Weights of a small multi-label image tagger.
Data: 195000 training examples, 5.8 epochs.
Rows from block 3 of a small multi-label image tagger, named by matrix and row number. Rows with one number within an expert belong to one neuron, the router's apart. Each number is 128 + 24 x the weight over its row's rms, rounded and kept within 0 to 255. All counts start at 0. Numbers have three digits each.
Before each expert's rows are labels from the 100 images, of 14976, where the router gives the expert most weight on average: "top examples" is what is common among them. Only what is clearly more common there than usual is listed. The data: simulated telescope pictures of galaxies.
# router: router (model.blocks.3.mlp.router.weight, 4x320), inputs 214-319
# gate: expert gate (model.blocks.3.mlp.gate, 4x160x320), inputs 214-319
# up: expert up (model.blocks.3.mlp.up, 4x160x320), inputs 214-319
# down: expert down (model.blocks.3.mlp.down, 4x320x160, transposed), outputs 214-319

# expert 0
top examples: edge-on disc
router.0:121114149107127107159134129112134109138148118136128117146097096134133136106135111167128153179169153153118148160114140128082113077116166152112070120135145091186121142098141142124100146164132094163120121117136140126114161121133106134093154082121106121135117115136111101110110183107147103109128146160130130121138167152087
gate.13:146135120119165131138134122138106133122100137147112129186163128167157108143132123182144127149132142130163151155124163113145102120125114103171141161145127095109098156080112131140102136145163161133163123159080143127096126143103130126119090145104121117129150128126090120168148074115094127104114087099102109120085095122179
up.13:069148137142139192117137130139156148126159095117117129101116140138174146093134091108130126152116098141135081095128091109142142110136109127123147096138116113167143119136176130138161093115108164121127156119143153114137075156109127130173154118139170120109182163111153149126120119145134133132065129112144127146097120137137
down.13:100102120133066103120118126174124138117101119089135131126122061129145114121187126162092128152140137117108161126152124140142138087104124135128114126181104151130134147104144100139109119166099106153091131128158127121155128077105143119148098130132111159160067140116108145153179137183077116129142120076139117165148157106081
gate.14:123096118111153148124153140107119104154155147136111125107114119156138147134142136147127093094119105151126079146131160118122115123156146092121131151093105150131131149121119119096142099111109115149142145154140127121159100106143129166088130117084138125141131120200144132140150097077134111141133113133103151090118107102115
up.14:155121097102130065135115147111123143138111116165129130102115069132130141149119084122119113144117091122113123122164149115139089057153131114157150126117120107128119129149133099116193111125117118111142194173167117105147093094114087135097081155132127120138103152163125121147141108107109124129116131102132146120121118120092
down.14:102117111117071098111128124121133116126124140165150179142106145103137157179127174124134173113138107096120112112115159112119116124098121121126140100169127170114143147151103129184102140168108128139134146118116134133115133176123104153097135108106127137144143138120095142089104102147164144128093141143135123147166106095128
gate.15:114168114184147149091125120144150134105138061139149148164152157130137111118122149174160123116109170121100143084136102113144124073126119125121108090124139114131077154163125124106128133109147141122075139116162130101133141108111071132145176164097118134130146141118125120143120113123091150093143090076090104158141123085146
up.15:124156121173120124113074125129137142108142099148156114159118115176121129129162149137161145132130086105084180063158145141124142122134091145112126081128109099129112154158143194092160119172162136126103130127118132085123156121156100113166166127131134106114135144088128109125128115108111159095157146102100092140126129126135
down.15:114106126122131106095085133103112134125097091098109134080091150125153144136105139180134140092123087132078076125126127138090100122140130109101121166131154116094081133135163085138094127132098143131156146098116178158098130137083135141146100127122160153187111108137124120124082135174148119139138138126149089139136084148169
gate.16:138124135097150162104108131128138143128119104126105129124100192148159136149168098122146131094076123147108148113134128163096128127083126095113147149131121118081148136156135139082097120115133120145127179171165102149149166147085117152140105101103142140071117126138105139121093139128127177146119135133096094129144121145134
up.16:082132125163086086176154101151135141143113126076152157111142121133145105117116136098154151135156123156103141134134139088071129154132153134151147103103146128130094123105151121135125146146141130110104083092118092141100120124161121135142132133126119160115153146112123108133092100176194142127158169144113133086156123075135
down.16:122132126121159115095181120165154127100160154082098083146098169143109168130103122146155072117113114099090142171107111133112115123114077166162094107120156116090134131098112123144147134175087111124088138129093113112144155087089172146134143180153155123162115113134136206117113114102150110096148140135119123096102124152128
gate.17:155130123162109088107089109141102115136159141113146135112111115131110153123109124136137143103134084192106097108123143134130124177159120099100137101138120114087164159178154133138119143143086171118132196194126145147140137130113130126090129154114131120085141131130130138116134083128143150135131165153112141091126135127076
up.17:131124119092081145160118140133167114124105094158135152126119125129170087123105102165165101141103105138114129136168124108143136112088128095130130118149105131137115144133109138142101119076109176082155129150164141104126132121150181074091124132091121147163169149125134148139181102138147164127074137119138079106095150091114
down.17:087123121145135082140106185143149166134122133120117152116105118077149190100135133167090175092137114154129127129128114125126101107141104101131120138152144081160103129137113117131143133085117163146125125101127145148127086134155125139141122153099137111119069101077113161122113135126128158119124121083134075149142091114155
gate.18:136114116089137108125134140150158124129107082133094087154107123180146145166111129120125138151145116113108081130102117120103122105118157117159136148145161130129126095168110146128197115119086166147121131162073099173111090136139102130116114131196114146111122150103150099133066099137122153072083115136153124131119138151177
up.18:176075130109144119117150166140129107114103146126151167115109138125103116081137141113105126130129099107138143112073100139121138140108124183096151107118120121124149137082148145115136134108159127178146121131109166108108102137126153120146129131093122133114112154129124148126121128120123127151154176132130182158147138154136
down.18:124115132128105122137135096140137105128179135114117148144161114138102104094123071134121105101094153112152102177132092142152138074093123159153121137110133093132099173115107145119112147143117132121081118146179102181108162085158138096100172151091134140110108087159152143121120098138127136103167084108095158128117139123125
gate.19:115105094106085147140135139142122175191126125142115128148098091112143120155148144115112113155099102117158141154157133107097162119172131095136104110110153128086130113123105126121171137106105149156127111147117105182132143091125151107117089107153137087130094130135145190108159129151153108143101139128127083121109143073129
up.19:142118140094139099103111155080106172167144127121106119155127134138100158151138115108134108143126118154137147113118137134121118122142161128174148132120130137111149101127128124129161119101148080123118124120084126150113156128122161157106149101134161150113080086127127102128109177136142143175156125106182143133113164106128
down.19:124118121128127173165157094099118114141111157112118119156107126126079102100118145162115114117146119110107118152116133128138134110101180134111129095146116135142122141143134150151116123103139115111102150097099094087101155145081121109131174137132129126119131143137108149112131092085127135108148132122135142096144106091158
gate.20:179117114124130154101141088118133152143138164135122119187137147162148117134138129103136108151129110139111135123143117147160131121158148132125127139116133162122129092141136109147166088145137119089096119106088132154141142159161093146164129102167128074149146120128144185146110094095091088149170118105133109135118073138156
up.20:131105087144131143120142119103146124126116128132124124105149099119132120155153148161100109109129165138120137131127101116160125137112157176136125114075116155115139117112102197111123108129175126146114114168085116112137147129139101080072150127128123167166151098140151102185149119130120122112152068165104153174131111164147
down.20:190105094093178120127133125110145128110114097154149149129131138125097120144122119157131144082103136117122155140096118086133126163133105153119156104116122119144179148097129164117122129147115141131115114085162113108064134143120167101167112123096088147102113108154082124096130134106114162076116141140127138194162139125142
gate.21:106126137126128125126138168145122131116116128114146139071120119118098122142143163140109119142114149120128162094098128052139129137118140111110133122150142112134188121150131123114133101126109132124148108166122161126106140095107139135190140125169120134125128135123126143104120145125138115129114121139110142141126138152120
up.21:134125138124161121128143134104125087125131182108141117067108146135102120114117172168135120166112160177125109105110142067126155077128135146124129107112109121121162126115112126112135121105099116118150107114098110131124158133141135121121099101148125119101096151130126115083091121131115116092128099145167159169121152123102
down.21:108155161136092100150157155143161140162131164156135093122118107138095131120095143138072144102098145136124131125090151111137092131135160147113108144136150124108168154129131157128141079142099117121149151130117120134097147160104149111122169078150108086154079212125131146131126128151170102124147147115133136107150109139106
gate.22:121147139161141159167130138164078155158113090126145098126169127123119138106160169118129125091126145099144113106125126137084095150120147111110165076173125126119165113110089154124144135167087154131128103149151125158131137121098101121112097122120128111137164135135115139168151154112102116129115137147142106147183135182123
up.22:099108126143130101110151107141151086148126095107119140074126130157141096182109135104133103147110119105153117063050140113103113133129134113131123136121089146137090146104126135133140164116102111157129121116134159138148119116147079135151128107108138123120142133139117141159117130103149063126125156108134112177152142128150
down.22:076169114134151106150103139139142146133147140137117109120109155114087164113156095187091166119157119134102139152132100124130112156093107120133156149138120107115138144163143113180116122148113145144117133097100145138134046123125113141138172164085146113096126093121116128152134140131145141097142134133127111160125119133134

# expert 1
top examples: tilted; winding: clockwise outward; many-armed spiral; winding: anticlockwise outward
router.1:162135103132129108078054108125147145109120152155123095136149169116122148113135155105118112110133110105141111123139147115138072152109083105152146088173134123133147131133113114096193135123089119067140148132134118098142102126129136093157075147106161125181098119108133165096160134144146151171108109163153122153101119102148
gate.13:096121138126135098108112119112097121155118089143111105137151117139151155109129120145117166137151139158127100153173156122164112132126139152085138108158113184121084106064110114095126126130134117138162101078148093118129139165136146130134121083115120129118102162120077140093146105107127076128144160133117088152117116091161
up.13:152133109126101123136138151116106138157115156122151134122153105110133127135150161173162131121098146129155138117149126053168141135161121127126136130115130095085134110139123106153127086145098144120128141104139135138129133161138140152134154112138137114122152117148122109178150139116153153086101113140105115153135116163127
down.13:105143070082125116096147152155157126164133154109176109125164143118077105156109119094167119133123141114127164137126147104159145104131136104143145102142118129156122111158101167108112145131188144141154138181155082127148117077114120188117147103116125115144134167105146145126100139096112126109113111115133106112141113114139
gate.14:104096119099160159117190141090188089168103106075135140165120139165135138142135104130128105100111084133144136106143125119143125094159120138108189143149120099114156094075121158111111139144135133190108110119081112141105182109157084133143128097111109096151125123116092115099138167097109108126080137120138110085106162132126
up.14:120159129152179136127120161117155122125143104154164145067134127090128159119097138140157130141144107113124129129142139134160133119150112092154135094157133089113112132100113180095105139119116113150102105088120113076121119147101088098120123094169130184146135121171109109121131180132113158123107135163140099095107127109133
down.14:130116177118157106100136138140168118151116093111158115103182174134121161108090143167138160082147132119127157107087142144141160138107090117118130136125163139135103083163107112089075128118090137106149164168118121134132155175094113154105135107133111134106132116132107094135113133098096119147158102129106165151159162149142
gate.15:107096134138073126114166107155165096167129114104176098107142127128117137137137153145100117138135136116138150118144148163145140164113123148056115110120133099150091119101091147120180121099125134139171149139155138138127100130160149113109144095124080124104136150151166113135091148159150106119102122091125126150135097137111
up.15:104102117106084070132168119131126117133158114138113153132115140118165133080110131070145111106138106086097135130111152125133104114154121101135087068153117125156079138124139173109148136146112134171142165150140139121112169108123124101124152136141139130141164122134139150100191172110120127114093135120123118102147144161134
down.15:115134144134132115113133144136152078114125141111130128115137130129157133115090137080118155144166089097179133178086107122127152092104133123109117120131147147132155111113109070094161155097133101078143125141128107150119112143118136147170143099100153128108114085112096135124157159125103098058133149140132163127133100119100
gate.16:133075139143146097122152111093138118138119124125121156148133118131141148193095162097161081110124114097120112109163099137135164122109144150119125105099119111160084115112129132124109099125135084129146150125144163166122132134108119083113166134185118121140164155125112186159106134120100140137133136143111151168140102140136
up.16:149132097151097138110159098150124111120081082119154187105125127134146123129127124134137134126095139158160127146149109126127119157174098119131151117133139108128080145139132147140090144114133131109104139114068138104097134121126161146201138145096076107161145124111147134137161103147108133095109080133104130157127131134138
down.16:128177150137129139122108137108128130121134104090128083079160110115149083112152144103138182094117104097120093109147146147070100125114142176150098146117124148131096142131119130154122156116090169126133141152146092115116139142101118154105145112125184138140170123137162131104113079161118152106143127135116081121104106152134
gate.17:137108127114137134113146122153112129130093117143145139119136065107116142130095173101139193107122153129138103078131149149159128129103110140106121130109109111165127120208118142105105102135130115125146159082131104136161133190120082120137173104131087138041140127150109115125118118153110102155131139107117115136133086113110
up.17:117168127085110107115141145122145133111141115079118131127081127194120111135174154134177112115174132136107116107080112165136115130147118090144139137129141147098145177095157104112116160178113149120139131154138136150147143162127133129138103099151128082143082102104144114083146159105151106129137133167137136164138140070148
down.17:124122140125080131102138121093134115153154141130108117101159114111159115141112123116139092125126150080086121091113132122110107060115140174088131150127115125104114139126129113161103118111124120143110144149115124100151141104141157120130087151070111133129127151147130081123127140103131131112112153131130120089139159155155
gate.18:106084111128161126121119138122153138132123092105098162131139132135123146110140115148127136118107123093138110181119140102126111137145106079101123146102120074115113153108108125141112127170126099121109119091129128132158149159154110110129142105131140165154102156135163149097137146080117117127125096154104151129134160167124
up.18:091162126126141144131164171118119109105117138142111093100113154141089097128133115144073142130150100126129147121078140103153145117079147162121123165104084192172160160135142123117102119154119121131087097150071161118185110142141147145152118147136119108088119100131126086141154090147153121103171118159126167151139102107194
down.18:113146132110132142118089150125123139151146101089147107149102137126145126100144117147127123142139145112152136111140154147137161089119132159140111144104156133150139114152135165129149132148164157118144127114151117101074089133140140145135150162122141094146135145164113120102140120104119099109161144132114128131149162154160
gate.19:135154114165115096144143134112117086103120117107107107119134124154152131155150122160067110181120115121179145113143128154121080148097089110094092137115143097140133167123135156092139143096113133144120165193141182148168099164112124145138096138089120118163081078139149157101135160132101077131130112148117151110097107178131
up.19:149140144115132144118107082100142147133147111159156109132157100196120119127105114163106123119130136137109132118141100128130123149143151122088106124121118109084110136147140135135171149056139123112145173142105116149079103140104128130117116137095159132144121132109148129084117143119113106115076151112118113147114144131088
down.19:107126138048129118177164145105108121080098097132079154130142123166130161104148123141137155118143099119149110114101142124141140141108132112121128109160099139145107140149127128154108106144104157124098164110170151107160134128098157089129141096134126112098084153118087122158118136150062136135093148101138169072142121105127
gate.20:086145126087119090163123151109138136115136118113126139137124130112113109144136154163179111149130105130087135128073140120118095152087083152146138139145135095152111143135126101141107128156140112114121144087110162162113130128211154120147096104128137113108083146116143124134113086139141123118171139193130121075117150117125
up.20:170128146118134167146098062134096117152152121145106158146101100123110138127135147106123152167123200138128145179087124123135130144137152100115107159145133105096165074082115116148169119113118084114192151128118103133126085117105103137090116089121110149132138115143099139118119121106118137106104148099149105104115085163099
down.20:143109133159128162090116149117128144165113128139096160093150086118168148138114126126128136124101113146142109129161130127099144127176143122144162132156117092156129126085134126139137100160167113178120138117136146104112138117126138113121158116119123118153134158126166098154118134160173131126106107150116128087075086156124
gate.21:126110149121118113116138125169136099140105123062176124112121115143114122109136137131134118120137107110130109136140121118086115127129157139108092167121106120197100074168166126143085160136139142154132150143134143108119186109146157124111133139116121123096120103132128064120133103132141172095119116161107129110150125125108
up.21:138155145139170132134095102157117111075123159149187098099105097170165107092102132191146123153112108132144102120140111117124154129169130143129135130104104139110110114140109139134179184134157129110133140144119186080153129144121111141176161129097141144126153130148134107141104115093102147204127076114111096121126119130125
down.21:116126116136112094123128135107137107122113116137197174109120117128121124161121105144083070140128146194123128119159131084106141155128137103131134102132163108146134128143111115125127113174144096145089144071135116144095150130157115150103114123121125130146125133143131116120144079105109116130073139130089101134121158100166
gate.22:093131167124149105095181148110126102102077094158186130138115110132124097114103137148096127125112121140106137132158092140181162100147132139119120118174133110117110099140147142144127138091141109117107156093121126135120161114135139141112112154141100118118113154149147116128099170110128123161148106153145134122122120156166
up.22:180091120096177091102095086167146151170148126149115120145158134112099159123158154100184146077126117101139171101139117160096085128138156120123147120156131153149157123135114164145122158137102125071150093149145129098085183121155113162105145172107159133131140115143096156118135156150145118129110135094159158124181126102123
down.22:115117108119163124168115121150138101127122085142121105102142136177107135129158128119116145147170111126155125096152097127162127140131110113140149164131129143106139072133128139156123121141107108104126156172129100169141127147131104154107118120114142151116135118108145098135128120094147157098117138131094088129130135155115

# expert 2
top examples: bright star with spikes; flattened elliptical; star cluster; kind: edge-on disc
router.2:139135129136127134140181117089157161116141105113147129113157160143157066125121139102136142114175113153092126146131095100145139100140136143128159164147072163124134109134148122156138126112151168126087108129129139095122135112152170119155125147089167125095156163127158125114123068089127137146113129086129145138147170100170
gate.13:105145092130108118107089112149128112123093111175143107096148143161139119161136135113098148158100136116144120159132115102125105139085128123126102118140125126128134119106126164115143132113152108123116121147155136124169177185158105121146129170132133130148093130125150114139148101092169133128156113117102111120121122080129
up.13:161136074154074124139143122156115130121132119141151128156157158136132171152119092108163131115148124111123137109141112091161105103100125094125130115177093117118117147107167165108112146121122155135119129122143163139145113131114098122174154111133172107143085116146118102131117117139104121132103103118096143166128145098129
down.13:122103138133134130124152144157148106103133125109157134133125138110091123102097101127148111128134113132098151155125107090123175100120168074147132095091128142145159097155122125131112095135172147104127115152128179120102124138142102096144161097165159116169104067115110174123123131099150130106086133098141119106133113117129
gate.14:118152104136103117156126139158127166166137122145124114126125153100141075116126134127069093097104099190134130101158130089145099099072139129134132160101147135130116144113118111124132116094103085117179131180157095123137101112140129123087142115119157149141102134125165152149158158097118151147074104125154147131120147152135
up.14:124099124116136088123153099168140126160145124144128145119060142134099101130143110105146103162128145158139128151099089184127117117121145120103097129171140109148130088171149112128131136115125142140101127132153144145128137099133088149082125119130136091128112139125123096110111131144097163142141169098146131094124143145098
down.14:129156162127124125092115109154126142164117121120163172135089138135140179149133116117111146115142108115112144073173136147073098093147143166127145150125136098140111097147130100115086140144141098125116109142146143127111144153133125097137120166150141136125128142123108113155107173142139118081148179100100097089111093120125
gate.15:156161156149139142130116151125142112123140111196119134124111138160124145140143140124144111107155131073141103087127145119136144154104119129139106106150181127173140089116129111147087172137118169141165129124159117109117120137085109127121134138188115127133105127125098115108117133134122143141159101163153112138109128147093
up.15:112125176144121131151148126113127084137138122133117067126108141105136177109075189103126166143151136145131140129133140151145096106171085131117144092136108148170143144167079083111112101108137164119179081161153123095110118126160142149118119076140155128113122112123122163095131152119114106132110145159142122145155106151138
down.15:129094150135152150136132101137121169135087120139153090137149123160129190088135181096079134093134127123188128124104096142144151138123145148109072126133152121143153139163134135066135051130130139125117129169148095118130167171135120097145084098091109111127125103154139112089116153115149133141124093109128119138134144109138
gate.24:167132122105147095162154104133100182113119106114112139136110141097152077122093111107129096155125092118088128108131132115106148104134161147144132150094139134120089106143127164108123129132127142175119169175154105146112152135137124118129124162153124130108109142098120105150094116082145149151133118149119165103126154122126
up.24:122161123122117129145104122133094131140119106139116135134122112128126145093136128113113120121113099100103100162133131140142115096190141112108147139118133153124152136159092078150134115122133106149119137158112074121112128124100154138071149133185137135152149122114138135142108122146155101144162113115120166186113075192119
down.24:131129091134118103079125132110131145133108130119150191103144126124112135106137110106144128137137095110118119147138175115139116179112127125161101127147126126121101140135105124106084114133128110093147145111108139109159158117125172160079098129117081140106147161141083165136117096159158163105130168102155128149116124101100
gate.25:103124131133137181115126126123162101095124144106095122119113142150104129089122120114110146099125155159091095102144173124125142103128103143169134171132114110149137134138118151100100102146144129098108144090126136102132112103139082112139097133168090136125162156105124126124136135135103144141118150154114095150167101160123
up.25:156104169108120144153109137124120125140128128113116137104154132140136129152165128111161126106123127091159126158079118132181125161119135147106125113163166115127155118117094087110145117107146116103114087130103148096106110167109147135105132107128104126125117117190142147137141109110091115148128136148137157172135166135120
down.25:106098112082149134123117138163107126133142150136122156167130114169124129131097111127111155134122154111118165130121116097146127133138121137139138167157145125161190092190110155109086109113114127122171111142138094113133159095143129143130114130116141116130106130119126126109127152124145102138075097139148165109163155128113
gate.26:122125122175141097159173104083180136132136129139100127141115093148126170084122156137103105128174149168083095120165154148119126106141130116126156151133122130180115074117118126119158067122147111109123147112142108154107097100181084126104166098102126161119151105128160095089123129153125093116132152137108110127116161157108
up.26:112089111131118129152154103159168110137113159148131145101128142075087083176139152148101141157152127136125130153138095118135148121119138139137128109096140115112125137192125163177135112139119132099099140142146129150137138195144124114126152127142140105115146137098167174137103126112104108103167127145124115136082128133101
down.26:121157138128115109086136114118136115159146112130119168127116132131117153152094175068126128149144090093114143125173124095114113126131114172087140105088160109148102137128129153162091112090109116145143132131144116147088137136165140148157092157160079114139156126153137160110118151084116134112140125129144139134126113156132
gate.27:107127100120130145115104125117137151107112126091182115093174138070187152134135153114129131123085122128139134117122150062123125085153118133139149157125154108111131098126102134148117134115086121169187099124174124106138112121115087155089144144161115141114128128135138106149121086129171151139136097112141096117098095129137
up.27:102102156142138151123110151169146133122119096122147160125117157116122122147133117176132141099147134145180178144146111133143149145109122130094093157175128087113121158131115127117152148117117101126132191140103081125113123088131168084153113109127091128122157143111103132077139140141147179114119140077134143107101116095088
down.27:122146114121147086128141122152137148138163148115138121104080104091139119194138120129148148096123125119154110147130080130081128170092124120157096140136102137083108108111121147103057151169083131116136146113096173121131146143164087127118127166154161149172116096147127130100148175160110170100175122088100133115134097127117
gate.28:157129110116146080141132167118122105110129131103107153102170150112174115087128158132104099097136102111174147091115173115101116113082129135065128099108136115140141129126137092139104133117127103102149160127137112157122123085161130130153108162050127141121131122114143117124117101165149154133144133116128140158120143125163
up.28:145100113146131115163119131120132135120177112100126104123149093123164116116127115130138129081160127116124131136111167058147116109099157118083181113110120163095154123093161107132119190119097129164115119102113158134091116085102157123147151137189168149113115144132099097154108120190160126136131138133133160107119151146127
down.28:129131089137116107144132119123115136155136110106111120159122109115072114144093154143134123178138122112171142126086136112161119102132135164127080097137153139152106144086128141182158094082148104110126094140161120161120114114145125137131140100097077173141125101183132145174142111121134191142143134118131169119130106127092
gate.29:084115153097089106144143119114138123113085119143140146148090155134134144175139132096115132138137092157119107118138122135109107117163095149081117096113138130120109117129109117140176114131128126131132154147120125114125124099106153149112118120075112129177120149111104130145113135104115132119140110167140147125127148125110
up.29:132177105123131129076125159142125135145172126116127148093134189105121136137105151123117134126137141101173111131118143160095149091120113123121096092127148141146060129125124088121127129110110113138147131122110146125193105123105101170125134119130123104120100131150119120122188134115102121136136115146098119123121113145165
down.29:146124136159157158141124134126095129103154140130112109182146204111157111143116102091127172133124118137120094164162106166091114113155160113110075096129157142103093145128088134133114161146185109148144105126103106078149136146068087117127142112126182137146125112112119136166131139125117093092119124146152130076120110105149
gate.30:096111136104101116183093138141123134119139136091133112136147092133135112087119117097129112134139111131076140125116131099110104175105128140132110144139094094145154123090172121077103143114090121146096141086158150111139116137129114117135142122172134133154120107120110111145138098120158175113126137122104125133094159104138
up.30:151129133120113087161169129156169144172149142086112114176124118109115128137112105140110173089119104181133126112124156158174112119134146121082077122118135137123172127110122136122153143150141094135122172131119125120079153119131138116139118092153104136126183112124145122132094183136174123104142136124165109090142155147100
down.30:140178128143151108138082109125152163122176144156091099140153096128143127154139161152133117127153144141145156127102087149109133104134144131151126120120077120103128161108144125114174082138147107121118148096140110116142095133102129127133137133149154160114107113130141099120166142137181092129113136168139152118150163193101

# expert 3
top examples: many-armed spiral; winding: anticlockwise outward; merging pair
router.3:081143126120112162147156160165105131102095149109128151114106109129143149158109120116135119128059117106130130094136163146154156167132139134092134155070140126092091136134101138144093120104143112144154122139120130172139099166122123135131144153160090122115153103116092155175119103140086144129149136118120127134124067115121
gate.0:169118127104129087075133162139175123140162124168114126114101169140146120114147186145135135150123114107143138124123146115119129133125107127137167115127129104108190102117129123137130110148093108098110167098126131159121118133101126126078148146091140145132151115123119107150105175127150126121093094132146122155140137054164
up.0:153144093104147109143136135095138158130091132133156168118099126159144151130109126119145135126123104120163101166084136113111102137109122128114168112142155156122141114158145125120111082098123115113142092129104161168162108174183117141145110125079132133174126086127139128127132126145136130162161091059134138094154084152118
down.0:141162126125120149127138128096159106103132122095147166129152138175104157127109142078127118141142171118177145152126157065097130091067137111135161114134147113129114107128148108129147141142139105176151135111123131150148136115155110151166098127130156146166131145150160160120145157071105088140116184110119129137104125115144
gate.1:093124143109181160119147100112194149108129164168114143080116093121141144134114131115137172122121132159140120148154153162136133127140141147115130091086169098096131136117086136136114137122107109138142139103088142139133131187087130108136120121177115142107160157164178110146085156117103069110134150108123111129146122138157
up.1:112108133117179104113081129104088136144149148105097128150106154147191143125127097115139130142094157152111137135123139123117140151117124111138139164141101114161140155096149142122128094143086112105120138147122116095144132166120128127162093166125177103100105133095097123145082120109099150105169068143177125113072153117111
down.1:119110169110141143136097147123156133078170142138119138142130126140156125121116117152152121110151147133102116126111150179120129148121126139134107097157107149119096123159094090134135110161129139092130096098095124096123168108102116153096157124120111144121127130126087116135132133142144086127144156113135137105134131122148
gate.2:135117108121093134131117174184122116137085116109161194149121119122115112118145106117084105097122127146112171109091125108120124133117136147108122128147128132120126141114136104110098151166118161120133113115150156129102129089130156117148142116109134106118150091160131144162152119142108145191117126080127133181115096090135
up.2:160114133163132096161167105120160106147117106169138154165135145141124118183143158139141096105153130123150117189099072141133119092143173138161135168145111106093101114120132148144106111173139177164103154107100149155149136114151169098142143156086139123115152129144147104112116117101143144102134138120081141096132142154137
down.2:145108118129169159124121133104156139156136127112141142143127113145095150124133129127142131093159196164123176133113134170189135132128136118126135115083093130131136130125123126118124142059123104097162131139113137147145113157068125147133178109128132139101138097140167101138133147104153160088152111129121157157163123129123
gate.3:089144106104139128091114110123125118160110130089132121170155141154123135123151178094116126159137101137113103182134097104077129125158106109145100110123094149116110152116122086173170122128107177147127152125136096159128155148108142142123115123130195094116139119112107131112124103152107121141111105080139110176140168141154
up.3:105143141125107156097107122074150104091149187147143100086127099144127119097111198097143140138148124114170160136145122128114133104166153165111089143133106125133143123106109134090109148137161111118098169108111156101143132125127136105112144173089090130148144139134149091153098144080136101145113110126076105167156130178184
down.3:125184143137122128104127117136145109154131126134154130145134152151129136113104146067137134124126154130108146131082118107149109132118144116127146135120197126104143115171137100089144101144132124109128154158184163137108168152138132141122159110134158161115177101085185106066122128118149160124135151134125134141134123134182
gate.4:082147126144135153134113145115131081099095100183169121104118100145130133119099136141086126110149143132103165136139109139133153077102111137134113130117125115130120084118119153113114140083176119135138187104123114150117112130132126085092145143166125158099129146129165103181140166099115088070133138156182176133128141135123
up.4:132160112121099111119167107148135124127076054063148140147111140141135151161119146142135111085131076111137127146142125125082115083094107128112165146095167170137151149111135144094097155146123137155151126155127077115153130125108093129133130161133145135151134125110151141122120114140165126128144128106116106136177129123120
down.4:128098065121169159105164162123152134104161120089116151132151126121096142119152112068106119114143094121132155122157115075179164128128142130105126162126154130127134149111124113114138185145162102117118104131145100140124124124085148167121132104134103127129112160128153137117132165104126153141074124107110103114102154159128
gate.5:169115116156108125106104125148108121132122124154131126147144129096133115147131132120197160133121122094128131189120142096115121096129124133153118118141108075091134137119149139123123150140173145128132087106135139089111108102109135115131114141184104130099136080143145184125119137131183072137123078124126115141093090137141
up.5:146134130115087100157136103101162135115109133134111109168150102158120137139117115145125115179142142107127114111118149139092115131106168192124121131115122125095122129112144151107106124140135131148149120103122121127131149160131132136138156148146103117098117122111134107126124113183124098119198110154179170128119144208086
down.5:108162083115110099120107139083136093122120150102133133096155128164136105135087124147097113122115204149146133125148166139153147138138150075125120155126139126148142130087138106140125103194151129144113137134177117099130122165170124122141122095092142088069122131083098133133088117123116090115109153169142132119139133109077
gate.6:112164120129128096137144153106160095113100151180136129159117117119153156169139101119153106107151127124174099141159135159076155129110142092165108088090130139103119122121092159137088098130135123125150133137181129149143100148116147140143110102123123097093125123091144138134169124128138151109167131157111114120140148148132
up.6:159113174136076127150165152160153126168132132155158113117102120112102121111162132152109106168123125122143089132156136118156111150108083153136139137166146127120149137122120081141107106139092109096147126122149128138148174153120092107151128108129141160160077134154110124074147109142179140133144139112149096109124119100129
down.6:104141135092160163111140119142154117135120161119138083153068131104107129091144110106122106131137146078113099096124128106164127043100148120145150142099106162071114094111130126130146126123146160148153132174143173093134099111160167162116130111150150136137091122123144098089132118113109143122128111130096129163121130173139
gate.7:135108126080123094176126117130166142150154089157151094140146125119141135104121089115170109106127111141151158121095129161110081139133191104077106119150115108120141147126119104123147163143128165135149114114107120130107102143107168140151067083149117148095107184067137114104140142158137116147085112103127096097113163123151
up.7:102125143118096190105146116157157136086144118140157132140084130152146125104134125098132100148144096088155111128092118134127117135178113102146145105098101122134170138130075116135140138126120182130135107164102137126134155092103165123128120133139156139131168133117106154184155150143120167136130146112136132110136137114145
down.7:148130129082121162126161130142103114098138162129155122133129107134104128148098122135155126133128123120127152143140172145153147120108122115073144135141103149128148110086149137123075159123098163123117118122146131122092147128166138124086089129143136107161077128157144151092087153097165142159152101183154147128132117147110
gate.8:131082097168152123127109158099158141082137115134133104106097135113079125153137122128141097155142183113083123145141127129134124126147141141149123165086105129122093112134129175144138117133135094122118149169100141108172136096137187102155171127164144127076074108131143134107131119102125126109141090134123112105112146140130
up.8:137141164152163154130129147169141123117121172107123164121161131157112121125066170099133149126098125130136104080147133144136125185100117115134104108154138144145156146134142110123119094172141131103133119122161109122125129153135101173140097113105131148116172153158106127111106143168138123134148154142148085115098095133101
down.8:169090123100138144089088126140121126113141116108140112120141118145117139135180135161104144114158103125114104128146093100122123093110118122151171100159159070132144165099143118123154139138116139079128124122175127108144156126122142143129117159162106143098120125104108098164117113123141155075126091149121161120151149148153
gate.9:132110105169101135100148133156129124130129118076145146121088108137131141165117148128156125115144134152106119139113109119105169149127118115145137101169098133077069139068087136131117185152153144123123106135118158125122115124125120117074141112124120142169141116156128161141165178129136143151125129113104117144129119160119
up.9:112138124090103105148130154124130125104125126153108110097134166150096128114108134141109110131151119172114114086101202158131154141127140123123125107096162145128109118122099192151125146138127089150132152112115085159131144160153131145123161140138107170107143141115170113150122126079129143135165150122132100125146106146113
down.9:099127138145099133141124152138121133139116120095139117099126094151158127116128109133124124139116127135117137125151117104127155103117137165123163164136116093116166138134145151104140121193160125144158135098127128107156124149121133146117119172126129134113091114114155093157116171073100154149114135109090120112087131088078